A small sound classifier, trained from scratch.
Model: 4.77M parameters, log mel input, norm layernorm, activation swiglu, layers 6, width 256.
Training: soap at rate 0.0025, 40000 steps, batches of 128, held-out accuracy 97%.
Data: 78125 training examples, 65.5 epochs.
Rows from block 2 of a small sound classifier, named by matrix and row number. Rows with one number belong to one neuron. Each number is 128 + 32 x the weight over its row's rms, rounded and kept within 0 to 255. All counts start at 0. Numbers have three digits each. After the name is the row's rms in percent of the matrix's.
Before each neuron's rows are labels from the 100 clips, of 14976, where the neuron reaches its largest size: "strongest on" is what is common among them. Only what is clearly more common there than usual is listed. The data: notes from a synthesiser with random patches.
# gate: MLP gate (model.blocks.2.mlp.gate.weight, 672x256), inputs 0-85
# fc1: MLP up (model.blocks.2.mlp.fc1.weight, 672x256), inputs 0-85
# fc2: MLP down (model.blocks.2.mlp.fc2.weight, 256x672, transposed), outputs 0-85

strongest on: pluck; high-pass; pitch class: D
gate.319 083:111146103116108112049144117107122092136114082161144159164150080163088088101120058086130143141090141152136108060142130104065165118147128155179105043152084146057122100093082118117145109107124144173093118135117178160090140115072123154185123106135120169125124187
fc1.319 080:137115110139144105092170098108076124055157089105151170105081079139122168151060124138112089131110088130150143102112107148105127125115187148136116113135124121200131134198109109108093152151157132104125114182154125130062083162116094100123085153156148127119121089
fc2.319 091:161121164126106159095084115128085129141119125087128071149117146129133102103107157107117085080092130068107147146086152111139071115145172122152113111147121169084154143154081103134137114171062118185139107165062099060139116126175134164105172087144122135174100110

strongest on: square; high-pass
gate.75 106:081138179038111170099115058124126126122214159099145093156110100158100186100123127107138144152183078162118138131125112165127069103106198168153121132095117144121095115069180140045108138122098103125142148189094132128119094157125089159127123155171125152103176159
fc1.75 098:196140122181120095141171147160099147132080078155161141059130198062161083161062104110108126128094175116169128081133144086097176165178141076109137114112112113114129109150118116166162135139134147102147089098113113121158127144171156075143119108122134090162093067
fc2.75 105:136093092161116155195155170132147078136129109196144082130148109145123139116051103121159135101126144118171143105113159156137098132084125138058099100077130136120141116095088136146094112142132173109135097077103171150138153180120112115130101059099140118128182053

strongest on: low-pass; resonance; pitch class: G
gate.372 108:114159117101163120167075161141142089119093129180124131078132101135121080078079116177131078087100148162117153132144100166093104116119193140126077148112110146131123130081156104198137128124155090122172110135147144132108130133186116130117164130109169033145082107
fc1.372 104:109158125109147121146112171169169094128108111158056131076093103128135133040079066159107081071076155106110131127112085156083097124103192090148131150130102150161156096092110109186124123175153074131162137127159117123104118089148109131113148060077154085161070116
fc2.372 101:107156115157139139128159124150116116206151133158096070093108108115185135108084139161107114086130127120079208137177160118011135139111127099153164110110135169124110130139120085110116129168146056131139066143134068109154131167148098133121171133103162048153170135

strongest on: bass register; filter: high-pass; square
gate.604 103:110091100111121119108162125062126116148124111139104167099143184168142111071056108072109150143108174148124127090125113119126161167130118113146131136142110141100135134111064149098142210223177154117106125126201114189176109144188125133119156111105086157111136090
fc1.604 099:113099114136091137136101183070116109174086091182094118141138169136166101086116123143111129117142150112159145121143094072150075139153051125131078172094178109177132142148077127149108157206111144097134115135168127144095094155176139157104143128162121171113129141
fc2.604 108:052071060129119102126058089130135145106091045140096106137130114104139163150125123076085135134085083120125091150108125162125142062101104134100107168120111101104128183085109156150118145177108071139179194150158104050145149096082080078097148081140152108136094098

strongest on: square; pitch class: B; pitch class: D#
gate.534 104:149108091212083201102054136152119154091137161140153062206179135137117153130161214131086121156134123126074107194226125082093104125089091118117197150104104087155119147175105156199121196053167098108132138156114072158170123135101134157117129115143130159123079125
fc1.534 105:068140141156093168065075168161110116120108151153146158116114173164164127095182131133099169105131183075153188176077127147123114122169165137106119119108124157109146149135122136092121183170152055149118142110164185121133166151084187119088090083118136150150106134
fc2.534 102:122138133077098115074134185173126092047135127160132148207132115147159175102106104116116189146098115150150128142145126133147165103114152124154123185125133126117107163166225125139218165142133128157121101121066146087121079076102145117068159162132085086193091166

strongest on: pitch class: D#; detuned saws; oscillator: narrow pulse
gate.129 096:162137121120168101087126165064109135149129096093084121130082126103176120176153143129132060077166157070135096139082109163157159109177199077073117162105121135163101175146166074165111167163099109123162134092136121092162100112100122054155153072143115095114120188
fc1.129 094:131091172106147136093142138083145174159127132094167124143111176145162154148133122125110065108105180069152107162103120112143136035102212120136126196078134125127106157157125080155165116138117140101133113075118108078086108135064102070144127120110108156115125135
fc2.129 096:110158095114137129122105159103096124164019122085102148150137139146142090130107163153133116080138131166123111134180132064070110180114132123119082140095157130141099184129118159165150095121123091103152164170199128101127180153109090089128111142149069096099145084

strongest on: hard sync
gate.442 095:068181121047155106116094142084094096117154129115156131096089114119137132119104137113074066136052154136139139166178153102071107121191161137103081068180139133116129127111138115158165082096092174118090093113127171097169128059131097124124109113139082118147153083
fc1.442 086:109151118058153137122152222120109147102159143151159091076092127132088102127075155153090128096106160142122141096106115102104130138186125113176102066150159156111142173084165135224181101118118153162059100183105154160172157090130116125091151131103069101073139078
fc2.442 095:166096153051144193155135132129161132134122090135106128132095146077108101072119049136130065121100163150176103132125148167149101099153135125145153127175085127163122140132124163138174143089091116135059129146138154214167086127171177161076149101109116114118152156

strongest on: drive; hard sync
gate.645 100:146179094119118124137090166159107156097122145116146009157138132120140104160116138127117128060144171121110073147159149109085117114200145070109159148134167199060159160157112182144139124225148118142108088058160166143124144131102126111152126154158156140135104131
fc1.645 111:158111021116081153093114155159070156156123130116172054122099131126138077146174148134180074123127128123160176115169186115130089099127080131152170120067091128181125219109153177160172126079123076137129160127189160139171136187124139091165163150200160056137140125
fc2.645 109:121130101130102146111103098064045115135146128157140097135161127172109121171122060138195085164135188175125059148118121121128112156159094105170167154124156125176123110076150155127118068068142084131198128146220085178145114169139213099098145136176137118169133182

strongest on: low-pass; glide; saw
gate.404 088:110114118165072063130148096108113141129152128149188136178107193099104116135154179093123102139136118113174074106093127086120155145159147151096104144168057053181116145130138150144161162097125132117121127106174139132148128121088125139128161049113138099189127142
fc1.404 090:167109140123112132092170164123068106124127136130069101129171053101091108115100116102117106101103084100113176157127120165155097133136102120111127157074162166091184093133082159103101129189112116149107165131122092137142098092148186124077067167101148099079154121
fc2.404 091:116206170081156118095172159133119126081125112186160148099148069150185151096166064120086141045139129171090119090143171138095150101157063091185174128152112066138158137074084151140050177110149067110084143116124101159103094131088162134136117177177124068160143172

strongest on: bass register; filter: notch; square
gate.353 097:142082146121064121147118169128111086168180143154140145163085124133094128081132112156157153124151155165119161126116115116083106073167129121175138178140112139123151063119102134118187148226160085167148150129159134144138159180128120137128154180104187093114116168
fc1.353 094:150139126126165117125134115094098191116142111132071109083122198151092157203071129126134121107156122111154114153142171119153121107053102119148080120142139107115109145110118106138110056042125139139073098093100152124096114087090186063133101122106077097116124071
fc2.353 096:128109145077153137068126088150152061094091056132145121122118139134133147090110145110113111153107149179081084128109121094076120131110098144137192121094152061184130159105100104073172140037103094180160101138112106211118153123101123068152167102134118143156125116

strongest on: bass register; narrow pulse
gate.380 097:158138142129119138140139148135057119114148100225140164140174147131100173154172112098124120088154018153158158118053104149098138147184114123125076164079134122143160113153160127106158133147070141169086164118062155137170081099086170150081136141131193118175110107
fc1.380 110:125142152160146144135093071126155157096132118168126169145148094131161146086123101158156187151165130125139170118137078188123106131110151117130126115150173100126098127192121161137146166124103080132179145145102171109111137126158100115136143148164104122128135174
fc2.380 112:181095149108173164073185169160112132121134154149148176105151117124172148081095122136137166159193115117158075116098123129116110102113115151134127099134084110141138104109148207137181118105148113167180154083116140149132139152104162109104106137140137142172118119

strongest on: hard sync
gate.619 082:166129139116116104126111127199100107115160108065102098070123076139169130119157159147127092116113153088167043094134168164128095165080140120107158177088194101119167147131085155131147134136141101189100092106141152099113119168144101143124116195119098143116080112
fc1.619 089:080097037132118176145179169126108111098106133141108183134132142127159128150146174143117114181131102164185116143100139112170115086152145147170186139085110170138115140077182153160136175057154087169149181102111115098087151137113133098111093048143120149132142131
fc2.619 090:127132100136080154142139159092173077036109100127101139153099133162128130098105172166113051103131156095086164091114114120117188106092086118139139114051131115170211153088121132100168102079068101153122167092188124148095155136115138063134138136108180123136129140

strongest on: pitch class: D#; triangle; square; oscillator: harmonic FM
gate.503 112:184171146165187068163141137136099114133122116140130096110135126138154110121082104172076137098060131157173132156097117156118142091063114089146126129068130171144115121116141214120162096134131106168160144156115138185085172159116107120088145128107115075195131136
fc1.503 104:104149108147084183141162154112139083125125207090116132170138109088098155114160125143148117107151142096098141143122114069115110139118145127120157157156143157104122116162156081194087111144124176083128100108108116083153087094122138196164104141107107134026143165
fc2.503 105:152188132134137086141127088121134084139180153132147168087103112090142122154135092160187154126138144158115165109149160141159159134126129132149168134132154184170142103111119128099134212103134140156104046093115097115050175183099131116178093180135102134139135155

strongest on: bass register; low-pass
gate.504 096:103105125132143140146165132103134092156113121052134154078120081115070098146094140118175173135084113152112126169100176148084122108132103145138121117082104097111132125146140208165206120150073148065118159117123119088109063118148163145134138134151162180070151121
fc1.504 095:104137117102141176183126119123113110110118147130156168082164089141110106150106087130171182134065155125123157105096138168114190127093163087177090132190132065153132166147098195106207106161118140125124143123111067110136105106143164090151110106151155126101109068
fc2.504 096:112077114134067112153075090092133123127131134144200099095111082038119136087185138120181118088139192165167151131140132115113101125089123150122097122182125156155149139136155070120184180070136151156060081123120104141056129125099053145106102136158119136140150156

strongest on: noise; pluck; high-pass
gate.535 085:148140176099077131111100154138137142112157122132103124162082128114139107096150089040120160065113148140133099126200117084107083127143149132114163156110146112153081149145103119097157137123158136132191118120110086113086110098202090085123111173104176168165122161
fc1.535 084:128135086127176178099103052140111090129108109142196115068191152157105145184119185177171094153130062132176146173113102090147110142102135131166110115174153139115122137148126119155160102106120103144083126127149147196134055134081116119104123052127081123091131102
fc2.535 094:123129161053225106119147124113150139116099114161130162172119134175155131139116113142144095171156145121168088094136192114112086103129136152124165089109125160137147141170110099156167137090112103095135123157081191166136183079131129103127147122186144129154147118

strongest on: pluck; bass register
gate.482 121:152124148136080107144128214135148131126107147097126155169153117131087190120084163159109136089077068092131084113128090162105170190197125180155108134140192171129139144115090080135146117171164194105127157156147103112121112151095126185107139149170179154171127118
fc1.482 116:090145108133167126119107038143119117147150106161153102100143144143157050158151076094105151153166201167099141140130119099164080088102103069130169120126129109129109116143152164154109137074119040135109100101119153143137098070128102088170112084107064116100134125
fc2.482 120:074152148155179051125135170087115129130111179099161145079111135158124078085140084092187121076173134141127177143172168119115175152179106115141105118091163095141179149186125099181042079183074048146134067116141105162087141197147091151118124200110087160151129108

strongest on: bass register; inharmonic FM
gate.599 086:149128116127170145107139153149068106096152133143110126094051157157106120097125069083081161094106104103078150134132161155073129149135120164130116111086144162087111098101122136138112165193120178155079094144051111126101133112150099074164146140090132090192139112
fc1.599 092:128102097099196188130172163135094092121128066167109162128037088131129159058116083138029133115120088136153138140146177161133153185164158167109104122102148162095132062098105165097105122159136178189136145143114126113134181123126138098128125180094168052128147143
fc2.599 098:129123112134145115074140120103093119146109096053143160148122109121080135115137167160084110144107045161152151152141089119220115134153131105140137112105182183192093178166097142094134081146140208097087138093098126142174135139143098161148143133133052143129114117

strongest on: pitch class: D#
gate.616 103:082135136130127087104169125170185117124123131106110098081118143143114097107116157142117099120171232133111109139129192088146159100139183104138098057122107112132113046133143087201126133068173117167138108057082169187083116144099101150137121178101185172104108113
fc1.616 107:147140120083126149160137160080111153156140112107083147216069078126179140128159098135140135139043058097149160093129089166102113160076086097152134198157156138143107191106135132087129100176068136078128158150147095050191183088112162132155167067169065101145129092
fc2.616 104:115178159119138150096138144138118174134135095160174117138087116137140123053142202163137171102143108139156136093125160138149124102077095153162056158130186085137074169087125107069093077139114157146117051101104104142129069146121122146149129112184096139133103083

strongest on: drive; pad
gate.462 096:139068165140129114150096117147117153117193117162112115148134112127109137105110188216103104104164137063162141086109139134125146135150143152137131108166119080093143195141140066141133137117232111169144141167130186141078153165112105080142135170167092117104126133
fc1.462 095:111095129152128092151096151137145134085109098110067114112133069121115124141161132136092179140170143098090170112173120141131092085116180207123137140093172143162089161141158106177147131131103128132159131145086141126097135168147124199164142142122172205084164127
fc2.462 101:132109170158152162095129161140108151148175078145134179125143184180160128099120171145110148068164076111176135127156171121107132110148126120083100125155113163098123146107160131075109079082156091125190085126173151102078095105194168094043156092111159151169133077

strongest on: noise; band-pass; resonance
gate.47 117:133133191113192153161101155092059162110106138153117177163152138123088110153100141217073143114142125103111144134107106162126116096164112135129146112140109079168106227174167181108180114166106109133112130097075178182110126172153109173166147096134115100130105153
fc1.47 116:145181122140116159158110091042093188138142101133132134163123156096120110150108117192003127129176155080125167164074108115161099135144152097155148102115087133147128223155193128088166130119126104168139120105115157204110167171100109132135127130173183145153105162
fc2.47 110:124103165154196102122153124108094127092145146131148163108108078090152141132135119111108101152095135139076126150063066141134143134153126106137113167143059118063185160110080151145135146099122084170156142107117198081139139133082096089116128201116164131171157173

strongest on: text has "pass"; hard sync; resonance
gate.281 100:149118105112150116077084143148138085161161137150104052152172202117105108142144112095147125073161079141139147182158149123175016105092141123140134074084119064147175165129123098101071099099125181095121114173116078139121132133117106093092099121207145130133086164
fc1.281 106:101148128146087183172195097118058170134122113124144164125101068146134139121109146149090172161123148109096117054097122143104211120167096117084063158123131150108094129120128123147188176159165117170142129083165180129146133119170138156135147131071118090057171110
fc2.281 098:116114130138133179094104096105138173101132146102066146117131128147086138051143102083145150149076119191101119122103123179125107176148128142152115132107130152134169096130132123106125162104089134129125180074106068101183143077103106082140153150167179069164156173

strongest on: square
gate.460 104:124041105139113151141075167145160140132144152135041121071088094124143143143144159105146110158179115090113184164131092126120128149165143138111104123131079182089113123157122136135097091082093151115151139129071133141148161137075145157156142147076111203085104127
fc1.460 102:121080093122093181106065113155132141113137138098114105138153147143181094109112144083150144131201136080149150171155104165124157106202119135121152139092103143094120116140120138154172119112083159126169172120097118168152104151088100175104125138101142129104176145
fc2.460 105:100119101117103103151116126176144142163172143096114154122105097087097158072140090208128112128129135122123122151151136186196173153111092082128124143135180135128138152069108183122087149138100138139172169192138108105212070109120083085120075099108170114159197099

strongest on: low-pass; hard sync
gate.475 101:083137135102111068146105154135168115088176125094148194149101165101136139135114201154164132123120151141108123154073184116086134139195116140165057119106099088111073121175102179142118107071130124159138107180141183061158126131115134091169100109179098090126123076
fc1.475 111:113142148090120149054152139080085056099150111161109106136111087156154096164046117072104129119150078142091114098160116147156153173108096091155128081149111123129121142140155187101114114137129132177137140124088032137140163078146094120170114134075119112127120091
fc2.475 107:126144158085113120131127150172146104096115136091119116052145164180143132153101119189165149110093122121127115124192051123185095114119137105164087156099112136115192136113175110146154085133091125115075168196090138168164077154113132187181149195092081159150126079

strongest on: high-pass; harmonic FM
gate.262 106:157152152122145110118061145106127097166123166103167120063107106093187080169163107155143154143098125156092170161145119117095162114171208161126091116166150126134131134132085072183207141095140129142123082151158127088166099125142097131130189104161147098102125100
fc1.262 100:192126156136101105127114076150142050155138185128121095052123131130141127165129080165140192172142148128070139114130156176143102114152167175068123147148154136106128155100135117075166127105123153211141110121102089103141120135112112118111124149160171099103132149
fc2.262 100:183086137168079147167090135131099132141160118147107042115117099133084074184154117147095138142120122082165175132129163120136129163144115123169126078124112125139172147183132108082101171156121139156124073134173112122136142084164181075135148164089089101100102178

strongest on: inharmonic FM
gate.48 086:110121171163141157081123102116140140118116097180116104096119059212153119157161153117042168148052102131186100134116137112123114114148137182135105087135086146086156137123080171149055147085122111144120103092098140096160072122117087038132156124203112180141114080
fc1.48 093:093082086111143133121101167199135173189044147142098103083087113084116133066063159144109135169057139114109147159091137083120123103140069111147193127137166130150145105098122145178142151098118107163128119118181153186114152127115151136166153112131137141117111115
fc2.48 090:181107113096074091089121139173200082169070098133095073158147100199143091132127105159113135120184133068120118124177150110115132168094139151169206138128042122114113092199087131139108130178160130102107107127207145151174105125106126102122090140133113133122091152

strongest on: gate; bass register
gate.668 086:117129119125127177147097117169156112103126135163107066153147133113060050130148144110140128075147162095220102161171125147107182133143102173078127089097135158154130153054129158094225073147106112115143163113118081135126099101106174111075169142104084126107086125
fc1.668 090:166165128123122170093155121092067084102128156169118104121119127127121145127145105151119074079167097125174164020125123092168089095096116126143116100121154117098112107142070088145138135170121130131117168147189186150100118099097137111116115141140094161209146129
fc2.668 092:142089145133100155091177155064123107177135145097119148165131137101089148109076080106064144105141133074148090171174128105074158148203131184144109118123174092081161151153172168140116123079143135102099112134119050141108127131145150112135123120141109135087063192

strongest on: text has "pass"; bass register; resonance; oscillator: hard sync
gate.226 081:172103178158138135102107121148097202143142118129154122114087145137146116086128118120105111076155045138050075128189135129187101125124110138131119137198122137133109111108107144177144155108098124095123133097111174181162116173153124115171146122115121102136100145
fc1.226 080:123116198155168158130098132113152110127118105113086092112076142085103131112199181089131081085145124117111100111150144141155164085089181101053139136151175089144115133163134149062138121111133176094141097113192170173119144150122153148121133065119135127052073131
fc2.226 089:148154171119179103237146144113102115112108129103142245114094102093150130119126135164139115143200147106161152156140140143144142174175125179113161072070175142151088125109086118181176108141098092105190080124161140133136133144159124145081120159118134176146104124

strongest on: hard sync; pitch class: B; oscillator: harmonic FM
gate.446 109:111149127138166107123101078126146135150100177095059185095117148102143117076096149132106103121097128124120065150114103136073101119160111121107160127104180169090130199084150124098133134142116126196139136125187234093135121124145136118165135087171099160196068180
fc1.446 107:076163139146147143094120064121176102137119163111095153088109150097130120138111149086081091126102124161142078152104090108122108182141108138117121142114172130077148227114176114097126106149113134191084160134147210127131089141110141134146149102223130129195067168
fc2.446 115:132060116121160182138120074138131116118119141103109125175087133099083151099164110121103168163118124179112099147152115136151138141140129199132055085186134162108179113142118158150085109159145164174102138104170108173130077079085125134099087187163111147151133130

strongest on: ring modulation; high-pass
gate.517 082:011133095143101176114066126135161163085104061122097156145134120178106085113096145103102154131180136106098116104139135098139158118186135135177098155076140149149119123164148150144098121121094125148132159137151043124139159138123143113131112112171082134149182220
fc1.517 081:165134121080202100110136103137028148123128149118102089102114163071122157136140138162173148150117060126129083131135105089089124142108112128104141101133124082142122123097102128142158168140144141118104102126156210172140099095097139163106162116129145150116135096
fc2.517 086:156141123077080125151152184116107097111159086161151102147067156189131117161160121120190111122077123140120102150134128109108124139112131100161150131133095095116120101142158088125118090124096116102149163139102092132074204084205092138100127140226146148153170122

strongest on: text has "pass"; detuned saws; resonance
gate.405 089:152128090129080146130172126138169066145148150089140118129215149129135164133145158145096138071116136145181094116122087128169177135132097099119137129125187191080158075173125096122145090126100130161080127114115092098170078157152113118137108097157153180172118183
fc1.405 093:107151145112134103123117124138115130100110125150121156106078103087174095120090138167128153153124181146115203127112146137098143158145153082087146101131053084143140118069134153138124181079191141147142157169153167194100175085081193158136193125081132096047103079
fc2.405 096:121121115099091063129147090205127167104094107092142165109157116109203177131116104128156136132152127186143135141081078145215069125065118123105156128108143086154094097138134154164160157112120148113149088131126112125123105092173140147142102110077149201165163217

strongest on: pitch class: D#; narrow pulse; oscillator: saw
gate.562 117:174191141098124159143154146110116215168114144101153122136082062099108158126093081118169104138092158143109070088171032063122110127144091198137114107120140155107152077194144138088131114077109131142163067118101174127138148089134138084151132094068153117197139119
fc1.562 110:083094134182138134110164113112145087094116076170074110093153153130149143139139159155107107084168114145136172120136230128157141104107141086172143189140134066115103161105167148162115095173175132143117103145173121198124142195137173102153131188151118137050115139
fc2.562 106:078119106109094130089123201134172162100178146213201134188084116110098157127126106102184134123089117208079122117125096168168061138138101112197143118153134131140101154105150131117158126135129076135136076159134132178149155123147161147147078111153155221107126148

strongest on: hard sync; gate
gate.241 087:195105082134067154098152087164166136153153134168116154172072129188135174188160194141178068156132134111079144121132166076158113128138138102098069151113132115136123113159111082133161174137088168051195096094145132093130062133162141117123123122123159160110140153
fc1.241 085:091131158138187080112147163152078123089070138092142106092139100106100092107141052106082133128126109116173139153147159144116132150087150125169143177139122087113106156099122138098098087132188142172036173180145106130144179146082135135159110168154116079101104102
fc2.241 096:128122113137163154115124176181154119135150137154095127095166132125129117118159140126150127083120086121049146120097137045101082155128169112185116138092152112105157163123129127130085068082169160145094169193106107107177117072117142139082178159042165093103143090

strongest on: ring modulation; glide
gate.467 093:146151090164149130127139185128121131130074103153105102175115150117140122102083170141184086167062103143147070131126060090085158126176130061149124161105160172137061096115098110088113105136135125065080148098101124184074115155129182147173126158129106202074133131
fc1.467 095:104160102150080086104130152073124141119106099179153116137090075100140134117095181165147112138169091135140107077108132169143146183123109096155099099125148139161091119142141167130070103088105087132091140109105157181139137157143181094097128122148139161097126188
fc2.467 092:160090109156165104142130138169177104119102129115119153157161133185116127178152172120093180057136191082104195159129115130155133161115088155086147042156084110125110069095162131138161080130071090149185097119178148134152131091065186148117138133131108159183142108

strongest on: text has "pass"; bass register; pad
gate.317 076:160138126177109154115120166130127101112130155146095077115106147117144137061083100100118125128086169171114097137178113065137172097134092146153198124145137077180074108086103090165096086049171212150062119112127118109159082161132130172081083103193095089119152140
fc1.317 086:089149119142134135138124122151136140082111097126201143151163119141103111189146154172182142140157117137145165085102121173077096174072146125112097138148103158089171155151113160134126080133093055133155125114091106133174182064162099086136207131116163130114075123
fc2.317 084:104188161100109109077176154132143102108186138115138151098060128110146104169141112134068140175105161132120069119146120122146116144161096121176105159109106125166123236162151147138152089080157069114148138095114104150095166159167125080073133104095131167188173091

strongest on: inharmonic FM; detuned saws
gate.115 091:115118174116093175153201163099144116154123148158110147081074127113138115098119150114113134108107119135170062049166100135108181146132120091115106170163108133112150164207139142094137147085163083093174147130129144130180118138093161041149152110116162086150090118
fc1.115 088:140118138166202093063051089161088127102137166109129096142164155133135171169140118163124171163191157144118149162055114103101119150090118138106173099125132123151188095089132131128098106149101131094098056130158103095093162072146145145119104160156117190093144119
fc2.115 091:136136113098125149125134149178113143121156136061085135160141181138169166112109140145128132116085163121160137157124131153137141157122069153116074125126116136113113130141114145094195092161076112082094149093116123121165148106138174101108087093208083112131128084

strongest on: gate; inharmonic FM
gate.45 082:054138077141087153084131203168163145071149156176118084130121110158189179151189151147146176166110103112136117136173113168131097079169104163095121164188133154159090079120126119116146120166107114163158190109147123184141140098118104156164049118171110127139154133
fc1.45 084:043166105170083171098121203143147104036138151155085142133119125179192123127142141121125106150076172134112123127169081157096105199146108142106103125130139184116111112155113196121107146106155107132156137122179140137160121111093092133081101125122116129072132102
fc2.45 088:112118167113153150111130149141111132129111155104116120163100140096066130124180159162134090155138104068159139161105176152125136132134148131146177150224176142200113120120114049125114131136081113081186116091186143102145139123156114114160163143183098144098201110

strongest on: square
gate.6 104:141119110179102107124128138153129120102128148154177103138104170095132149111099121075140133129118132134087158156131125115126136137132146146176156132141158143165088144104152141139207129115108161047134089165149112113079124145106160120117116063118120146165119105
fc1.6 102:127103118148120138151112125146162132137145109121165098143143162149118173171126165126161145129109077170101152165081143138107116157128134173139109120143121133126078111098164152170168116086076174076096112137113126137111127116107147138092110112129124149158111093
fc2.6 104:169034129123138107085154146107082145079119104134144072190146105081136123058142142114137117120134135097171120145104134140142130124136169098101124130165175132074128082106211057119136119157162088143142108084141114180143150084138117135196129165138170139126171108

strongest on: high-pass; detuned saws
gate.243 128:104098104126159088127126147131158096165143104082165117166082057131110123041103141161165107106101150090145133125112120093173182111092160109110097116177142160082053108128084131084107164130113066124051158124066189130103142129121155097127173187102142188146093113
fc1.243 129:119125091143132154167129084145183083149163128120095146114093145071171131135091075043200175111135146153127059162115114123089180104131151159107138196154115134144181120147117118119097111096136118135113129124054164116128119096130185113104181195102134168102152185
fc2.243 116:137187083177138074146137105092121120130115057109131160163148109110145127127148052131051087175101112148118134109130050186140139103128155095131136122055140152132156128126132164066095129103123069108127205130146183105116144118136130120117111150129191190140142127

strongest on: gate
gate.46 112:110154126118145131115098170134126135178144125130184093216109114118153162145140137118152109086162072131100109153113202117141130146088175151167094155093079161132154169126131171125146109159103147096163141150147090145134107129133122094137141126128184075132144162
fc1.46 121:090090064100131081061165097109128149149181126100129098088141129105080079124184084081063162105085123109111106129122125134169087119171090173136117131113090101085121140129143116106101148095116102074137154113137105136100114193114106069155112179113122085163129126
fc2.46 109:129144133085201120176132098111111092083126104100118133117163123095150153164141168055084089135186213105148133150130096130061063137179119087159161094127109097173135097143120101124133150058144171087141143190174122163102168091154096110162153120170130176116118159

strongest on: ring modulation; inharmonic FM
gate.555 089:101132123127145180164159117080138102090181146116064138093111180147078126138136143136114136131129091157117088119099154231101147105129161094173123175155133119100147162189117102077086102155125126132132095154124095129148122126183104085130064172080133148151129174
fc1.555 093:132151204137134115063115162136108107194145143112159083125146077086119128200155108080140148169093133114141139104136095049172102182146136150109142083120149124158129067141115150112163126187065150136141116149130134130070091157142110161098198105160099088118134110
fc2.555 095:143142146080143151154121122134126131151105122157134156128166156141148070136161121072105122139195087098182136173106107094123162084141130142196073068166105100158089089133163126190185144093138167112112133143192171155101160143138136117089068087131177107104122100

strongest on: low-pass; triangle; pitch class: D
gate.321 115:190102121112057229120094104116153117122182154136096085063101112167120091113078130195097086117176153113108121079121149069094116118123094120163142078137170138119039118067132138133157131162113049091112150114217126132137139145090104137136094128102173109145135090
fc1.321 117:171124126133099134171084064071105118115129140128154082092150122107144119113151121032107165121120045134077099108135155105129097074102147163113128118110067169124125139066122120105151095119123148149142081122150104109096099136084153072134127123176083132092107127
fc2.321 111:135172124138109119136113129158056058172084054141165162121087151090080130145189135125165147138105116099139117104127164132128146080109162163110124157151129129161141119126187117109107147082116120185120129102106108152160102119120209118145069177120122156057143142

strongest on: bass register; filter: low-pass; triangle
gate.611 097:067199115171141150088150100125129133113162161205178076143121145139114137113149128121155154072089135128221127104146088091153122142132129128150096176129165150158120153047107192115170082163109113160143145152135142099134113121159076113073108079139112149125159154
fc1.611 093:156093111132089081103154121125169137149092140070108160129127174100151138085129108185091101178142097107124127151124129067148129062091155185098195138159133121114165150132109059127105162092171080112112125037109108154112166169114154162167136158080094110155155077
fc2.611 102:161119142093136153099181098211101102136176124121118164094149153131122084120089184116123183139112176095137093142126151122186101168159104121078137151094156134124087159138130088169093181052142120147146124091160142166108090147159171127155130164164088134166149110

strongest on: ring modulation
gate.634 102:102105164217151079155125102125138120156060117074099101155112110147076188133059158097101149105116074120141120138158122154128099088136185142107108118109140137035127201145122090113067070140106127144051085113088110175121196109112114116157069125117064155091091159
fc1.634 101:088112169160112140178164152161116164129108143061078135134136131132104145135146180063125172055140092061114103134180128080137103103131173139141157101167159108083143166138085101099089137167117158139098128091128132108133116122140097111200081135131098159062128150
fc2.634 095:134122180159148126114124131063142158153100068127096159178184153151124082100186165112148135142070171118106124131082151143126140088126138105136071195109156178114194182155127127164148053089121102116102099148138095096071132129164118085180115112121107161082054117

strongest on: noise; high-pass; resonance
gate.110 117:133139117101106133112143166106113158127121161156194171178130114164116098168136095114114153129128093075112150107139064122103095097124147096114110166125098080141126143173093134086100174095189133131139098080082095128206129151142090163127142143145169078082088125
fc1.110 108:103097169122156085148101142131046123124137096105189190124117152147074111128121124097145160153083130106138129134102107087164118116107126082148114147098114091112111118131105148103140179116113119090133152116105150141130088091141167135160171134120200118079106142
fc2.110 107:169113136141106116148124141145126113110145134121164172140114153117152196107104142163179139115160098127081138063090123188130099117056141149142145106123078135083154172173110119102054166190121142113076050134151138125102128123132131126174146145137171149124116168